From a checkpoint of a small segmentation model: muon at rate 0.034, batches of 64.
Rows from block 7 of the encoder of a small segmentation model, named by matrix and row number. Rows with one number belong to one neuron. Each number is 128 + 24 x the weight over its row's rms, rounded and kept within 0 to 255. All counts start at 0. Numbers have three digits each. After the name is the row's rms in percent of the matrix's.
Before each neuron's rows are labels from the 100 images, of 14976, where the neuron reaches its highest value: "strongest on" is what is common among them; "colour at peak" is the nearest of a few named colours to the mean colour under the peak. Only what is clearly more common there than usual is listed. The data: rendered dice on a table. In brackets: how many of the 100, against the usual share in percent.
# fc1: MLP up (encoder.blocks.7.mlp.fc1.weight, 512x128), inputs 0-127
# fc2: MLP down (encoder.blocks.7.mlp.fc2.weight, 128x512, transposed), outputs 0-127

strongest on: five on top (91 vs 29.7)
colour at peak: grey (35 vs 16.3)
fc1.146 106:118099086137095147133133120167124137143124125146102168121138137083129147136157114134126121047104103167152141131091094154109132106156103078141165125089106130102138114130085108152153113110118100128127147113117113146125144158116138103130092157120182124163162173149145132101165105111142123142129100107118146115128145159137114119119104091082126162148132123111155132137179122106173146133097
fc2.146 112:139134127103143147120122092120140110132133095107161122091109148136113122152126111115168155153155147161110143159165143124132141151157150131112153147129154127156109186129123153104085146170150154139130102136103107120102147099134136155140123117102096143128100053131125125096148149128155135153121190144144106119141127132136188169214135127163126121117129122146154143167116112129087140123116

strongest on: five on top (100 vs 29.7)
colour at peak: grey (36 vs 16.3)
fc1.393 103:144151129094172139127134091142136108136112151108113114117111145149161132143124114101138103120128166143107189137126111121142139156129128149130112141113080147129099104123154142174148115108172062115173117106124147125096108101154115143099172115123148098113140154130089116118101097104102175048127134158150125113133128123143122180111119178133092099149132109131137127163138139093128102124136
fc2.393 100:133135133159132130090107137155150144139117104135133125142114162141144110119154112094150135141110071122153132107133142078042150116119149139117109134150134120112136140109090134116105164112149146107117151131133110123136106171133173124162163111097113129100111116108161124174106120147085068082066150127182103113130130114107111131121096135161142128105164166118115118127115137128170121131115

strongest on: one on top (69 vs 30.1)
colour at peak: grey (39 vs 16.3)
fc1.371 064:113157135078150141168132144144060137098137091121096120110125116150125098131160069120115106126148112114125110103128103117120127122126127146152153168122118141099126150105124125150121140139148117168134093177149114151108128102101176138088100188079142121140146160165136124105114134115141145145128088141085132095183160149152097131137129115095129129155126067130137112129133115138163137150119
fc2.371 079:120105122087106161130108115092142135170149117090159126110105150108112108100131136155144141143125116124156133163138139151143155146131112116117133134191131126140158131110104111101124096154105098066119200091086100136140158116138054110148134130156094133118135109160120178111164110106101135102142147144122154093124117127097118125118133119153130115127138172108137117163141175116109114143155

strongest on: five on top (100 vs 29.7)
colour at peak: green (29 vs 8)
fc1.70 087:100141113150116122119119129097139139166086125120108134123116140067159130157116113119128111107097101146119140131114129107146125099161091109142158105089085098122133152130116101129116108093153109137106133132133161145100091126139136144119080145140095169151128120202094158109107162090124117130090149128144102114107155158177143083163074118083085140118140117124164142132145123116124142141139
fc2.70 096:132137130136171141116128111128155133130131130141135159114134158082108168123128155135146148140113098120107115129117115113104073143149156126130118089110112104089088153168073159097166151157151140130132142099131102066117146132113134148163144114144104101108162085091158122098078082115132106150121139160137155160125141088117139160135102142105145119130137150142103153131097105166088099151131

strongest on: three on top (71 vs 29.4)
colour at peak: grey (35 vs 16.3)
fc1.158 117:143134172100186167111120172127123169101101141113139113150137166109077120139162168160159131111122166083140139127141105112099110155148158102113136145110118131123133192121146147118124092133127127146101100151132103092121115141160133178123092170117119075135113106154140081136116123169129155115101092145132125162141116127103117126156127135117129141165104127095110130119131134182135128106134
fc2.158 110:132135111116130099098128114132109139141121108124117113149147121131134121138154121134104153120176088090134151137135086109134122166097099090120108079140143120154179133100130126126115117139072176119139163099132159114136156108127126105102106133125166105127141124137154115119148124130118106173151170064104154133074062117097122167145147133092158104098150127140131149095145117135116140183121

strongest on: six on top (100 vs 29.6)
colour at peak: grey (37 vs 16.3)
fc1.249 093:132160107135107115113165149097139143108112092134129139136142106100095171150147123136164171131135115132141157123122122138176142092142086170105126113126089136154162118124116177102140118074103108131146162083150134113161159109084101142103091172129120123118113166138134171110148125148157127134149146146117147123163130110132106134152155136076107108144137155177125100105112099139134151124079
fc2.249 093:116113126126113097161119155147162155094088125112111139120163112156195123116142131117123086098107171121124166117124159134139163122179125109119127182135122088136083180145106100207110114138119148137114109133126113149125087124134125123140128116150120133114145143138122118106142107130114117145087109164153191143109107151121126140128143198106121137098132155137110137118109125140113137095103

strongest on: six on top (64 vs 29.6)
colour at peak: grey (38 vs 16.3)
fc1.102 104:142120155132107139130084140132123118166116109103138136125147097129136119149132133203135142136155106104102186152155123143143136143117167128120158125141112149124108124124161178172172102127116141137122125150124200188118118122074110169150088142146124129139097152126078121124120115129150148129104170117165122110133113158117141116115139097155150104149125131170169123144117092109144139156097
fc2.102 108:134151097090110134150145096113092169128151139176127047144146105153133106093110124127137074160128125147141150137117133105101123112129126143117085148170121144122141201168138087140140151130124108134138118169110130134156168156089118147124127118137134165092152109108106138105153111128144161109157144156138159130129154133119120111136135148093133166146144077096158128131110160127112123100131

strongest on: four on top (69 vs 30.2)
colour at peak: black (39 vs 14.1)
fc1.131 130:135145112121168124089139124100125120098113150124146133173101102151152108134174136143144131112147161117126123119130114092103085150172150095140144118112149100109171141132072150123133091146143140097115110136123102128110144143093094139121120127069142130185127089119153138122156175134166163111121083105111138137116142120116122152128162131131188123130126119139081054131153118152140127134130
fc2.131 138:118139158141163125115148120156118141148137132138155101139108147116147082102122118126148155161210138146140125143124122125103150142132131164108135061118180147130137113157131142089145103135154102121119166142124104124111112116136168163145110138130133133101101109112141115151087186089104129134157140140175134175176146144171142116136118128122181104114139123126153151072126108149144106126115

strongest on: three on top (100 vs 29.4)
colour at peak: grey (35 vs 16.3)
fc1.47 071:143147141163113131113194110088158121116141113131135137153123105076099112103123111135106140140116116083166126108184113110156126153123113112138114125140115162109123145146175116132136092086115103130112150149115104117104154138132088171077191083179140118153157162175139138139132123117107100151136104149146130156156105141161126115118155099158110126119120118106136124131175140125109117146101
fc2.47 067:145149118084170148097144112110132116124126116108169133129127118130146131144127148163102114080085140144089116137121127140130083112114117147130150152118108143148193094099115127157088159105137134157125142140115102156097108130137151125090159179121155115112100106139142123075124123148159172130130120128140079144113114151123113122147160153112102138162155059126162133101137147114157178146150

strongest on: one on top (62 vs 30.1)
colour at peak: black (47 vs 14.1)
fc1.467 139:126131149143164127183119170095140072103113086129112139136135099114133122098142149129154128113149093152139137114140111142113139128117107114134086128118154127135126166095096136099117112111158096127086102151133140118133131157100129180123123087133182121158096169161118120108125114084134123155161106128092075120188130155095153134118111142130165084147138113101132137083133149155135141108113
fc2.467 124:142125123128119103096115096133149110124110112166134143113110146156137098141167133127130160084148099148131135144135135107088073181138095154111141100166147141116161134129156167134140115096168149141105170130150136129149119101174155137131191151075143114159136133137097165148127105135136153170133131096143143117107148086158154120126154123104141149148096152144104119129156125094095136177145

strongest on: three on top (100 vs 29.4)
colour at peak: grey (38 vs 16.3)
fc1.84 092:160115097147079120130141145099109106111161143137139122124122108124155112121161110154112173143100084151156064102141110146129153105114098114146135157155117091106136131136144112107087124136154098148119100155117129143139135167155113140114187155166136133146128129162119116136152135079110101090131108162108119091126132138146154130123145103163115137131089112130087115138188127092165092167120
fc2.84 100:146094119065141162116138164121158120174124165122155128114124144148157086084094154152102118100107146126092169162118135148124126141143073126169123113116127092143144109101130124138112138103104173094103124130123112091105126139125141118094136106124142167149134134080122103165118153114143145076140149148134167155143143092177135116160151133134093134132143098114136112087145126141105101138152

strongest on: two on top (62 vs 29.8)
colour at peak: brown (63 vs 28)
fc1.288 054:107114132122107093146148084139122142134121134096131134129139110174149101118112138131127126095143103122137126126103096121131080128155129140091157128230112147133115132106135106115081100107099130158107132142146141104155131122129116154120107151120169142143110171159089125141146097114102142159125104126109118116107150093144164156080127104138137088177121115107131129152163169172079131107131
fc2.288 059:124137127133147068144118117164140095163138111106136131106166100144151145137124107103191107124141108128128152164206122161119077114115152107087124117125137157146112081101188133153081122121136118125102104117175120098118093149122144109120125129132111126136136132118089094152119113134105106161109127119116147141116139095119156095141148101125141115104086155116143121121169153134101175119139

strongest on: three on top (100 vs 29.4)
colour at peak: grey (47 vs 16.3)
fc1.279 110:155116120104135126169146172117127100116103172119109134139079138115149129084167125131175161093077148112155141071148103103150177123153115108113143162138125171163100133110132107148164115149118141123122103102152134163129094122139144154104133158142146125134137147138136145066156131120121138155171136109175102126114116098132118109150123105113136127136157151107079113136155180140110142123112
fc2.279 116:124115152167145162086101098125125131116152100139148104092131129163071139116100148106118134125184120120103125136129151173109094112161154124123114086096122132135125138122139127120101124101133108093142155125129134141076163096124173152106113112167143090136129117101128131128125076088186095142095089132125089172122133127131127125098162149136103136099155101126120117152106102137154109119086

strongest on: six on top (100 vs 29.6)
colour at peak: grey (35 vs 16.3)
fc1.278 100:137138106084112122108130098109192147142143095127124147137157131093150129121145128131120147116138158112100096146115114151169141144090115175103154138139121106142094116119141173154157106103125164147139122126107127129132167171099090187092086148126123121151120118120086099120160086117102125116065128134115146153165110119182124129133169160144142108146100147154157110137098133124128125129101
fc2.278 098:143130150160119085131116125150120122131163139129105130141147160125076117098112094166113131127176097165161122093088127145120146056152149145135120195110139157097150102120139079081084165137138097094111131118109144166119145111130146102132113133126143166135129110102128137109111129147157139106115152093156176120115150142116108132096101140141151168113140142123122171130123126119140170129137

strongest on: four on top (100 vs 30.2)
colour at peak: grey (35 vs 16.3)
fc1.452 050:110138130129155138161152095142114132119126115128144150122143146137147122129083101156137128159129107144122146115139184110113115159159119139111127121112139078136076156141147116154141100153154115137149109154142162108154159132095107129137132123113103082164092201151138146091143118139138122177131110140201151108166140127131125125154109061132127100138121163138133128129120065124101144126101
fc2.452 056:131124097127143175104158135111095138091149126105143106095152106083144129181080130089130127098147143153120144096140125109163083129123113136126159135126090138158104123102138155092115135151117092110168108113112080123143147135063123110167144069145149102128147152094150142109073112156134116115138135146122118138111125127098161109092117153103115109122106147116135134100109085094113119123123

strongest on: dice: three (63 vs 33.6)
colour at peak: black (49 vs 14.1)
fc1.504 159:130132106139134175105102147138138130122094099140116200101111111111091093156141096145096148135172132163159143145118109137129110111115130115088147144149127105108097140111135142112128108126129111154146112130098154121136149094180148158133140102120121125157080140162081124106139117093161082127171091135090103108136161161126102148156151102081163131126149124132121164094143138121090131106136
fc2.504 138:103156132076092127110123114115155130129097141172134078129124131105112129123134136151154156126078081107097130134157147116140157153124126116144114137106162130103182127135121118134160139125125124149173136143141106083198151115153138125113139142104092111116178129120145130154126140098164132171135134104079159110122137145136098140086165110174122097148111095171115124137118137170147114102134

strongest on: six on top (98 vs 29.6)
colour at peak: grey (35 vs 16.3)
fc1.202 057:128092128139113119138197130159118127159077167136137124149117111135130148127123157101102153142171103153142119111155102138130140186066145090144122106149134092172176117152115139124117187090120146155170138120107139132137145139124113136078113157144141101106089123132133181116167117126144183133126153150123116155106115127117118142138119105121112084104117132123154161106122117131143143156120
fc2.202 065:135155094150120187135140122168135154120150115095117145133149156132123129135110106137137109117131145106127158128140122171142118053161171135120148151128147162164096136116109099163136125139123132128080116116176168128096124138114134125116152105134113108137138154177122130128111085161123101094155126141124165156097140121148162097148140156123163144124108075119121088083143105118080136089135

strongest on: one on top (61 vs 30.1); blue die (35 vs 16.1)
colour at peak: blue (28 vs 6.2)
fc1.392 078:140111166137124139164116090115077125139113123132101128145114122158100143089086111081154095091115113111117164137114112100124097099088148101134115103113123141141123133106107178138086079128162114129126132111102110097149151131150109078099164124121129148119167152121158171129116168128122128113124122157138096059124086141150130117139134157117095126127136155115155075155111121157124138105136
fc2.392 084:116152142150143130093140151096120120089118142138131115140074088086151142166081138127142114153135122115144149136149108117156129143106127165112133149164099083122095132093112141094169107140166092125133123143095106190141119102141129059139110155145112111119140149085120132194103118155142100123122131067118141147159141104144119127115144117088130124136157119129124129146082118118107142128107

strongest on: dice: three (65 vs 33.6); one on top (60 vs 30.1)
colour at peak: black (35 vs 14.1)
fc1.258 153:127095155106114124101112174127124118099171158123111137125161159055151147153146114153108160167149124106126154149143115127121121128128106099127150144150127137116127133082128137132153105096094129163122142114115150108138141164175204156115103142119122125127088120152110129126135133140105111121121127113159113131139173143134095113084149146204154164110139099133071128096143126126116141147140
fc2.258 150:113155080132138137067125117181124160150073103138097130146126149161147088127115093130113142119088131146160068097124113077116100114129157119145132143140118093119130143148161130147127142094166129104140099149124118119114124105158109143126124139115126111112111124126164113150134119158167127089112117141102136155142121157155163144129206127124136135144085148148130168125126160171140150131095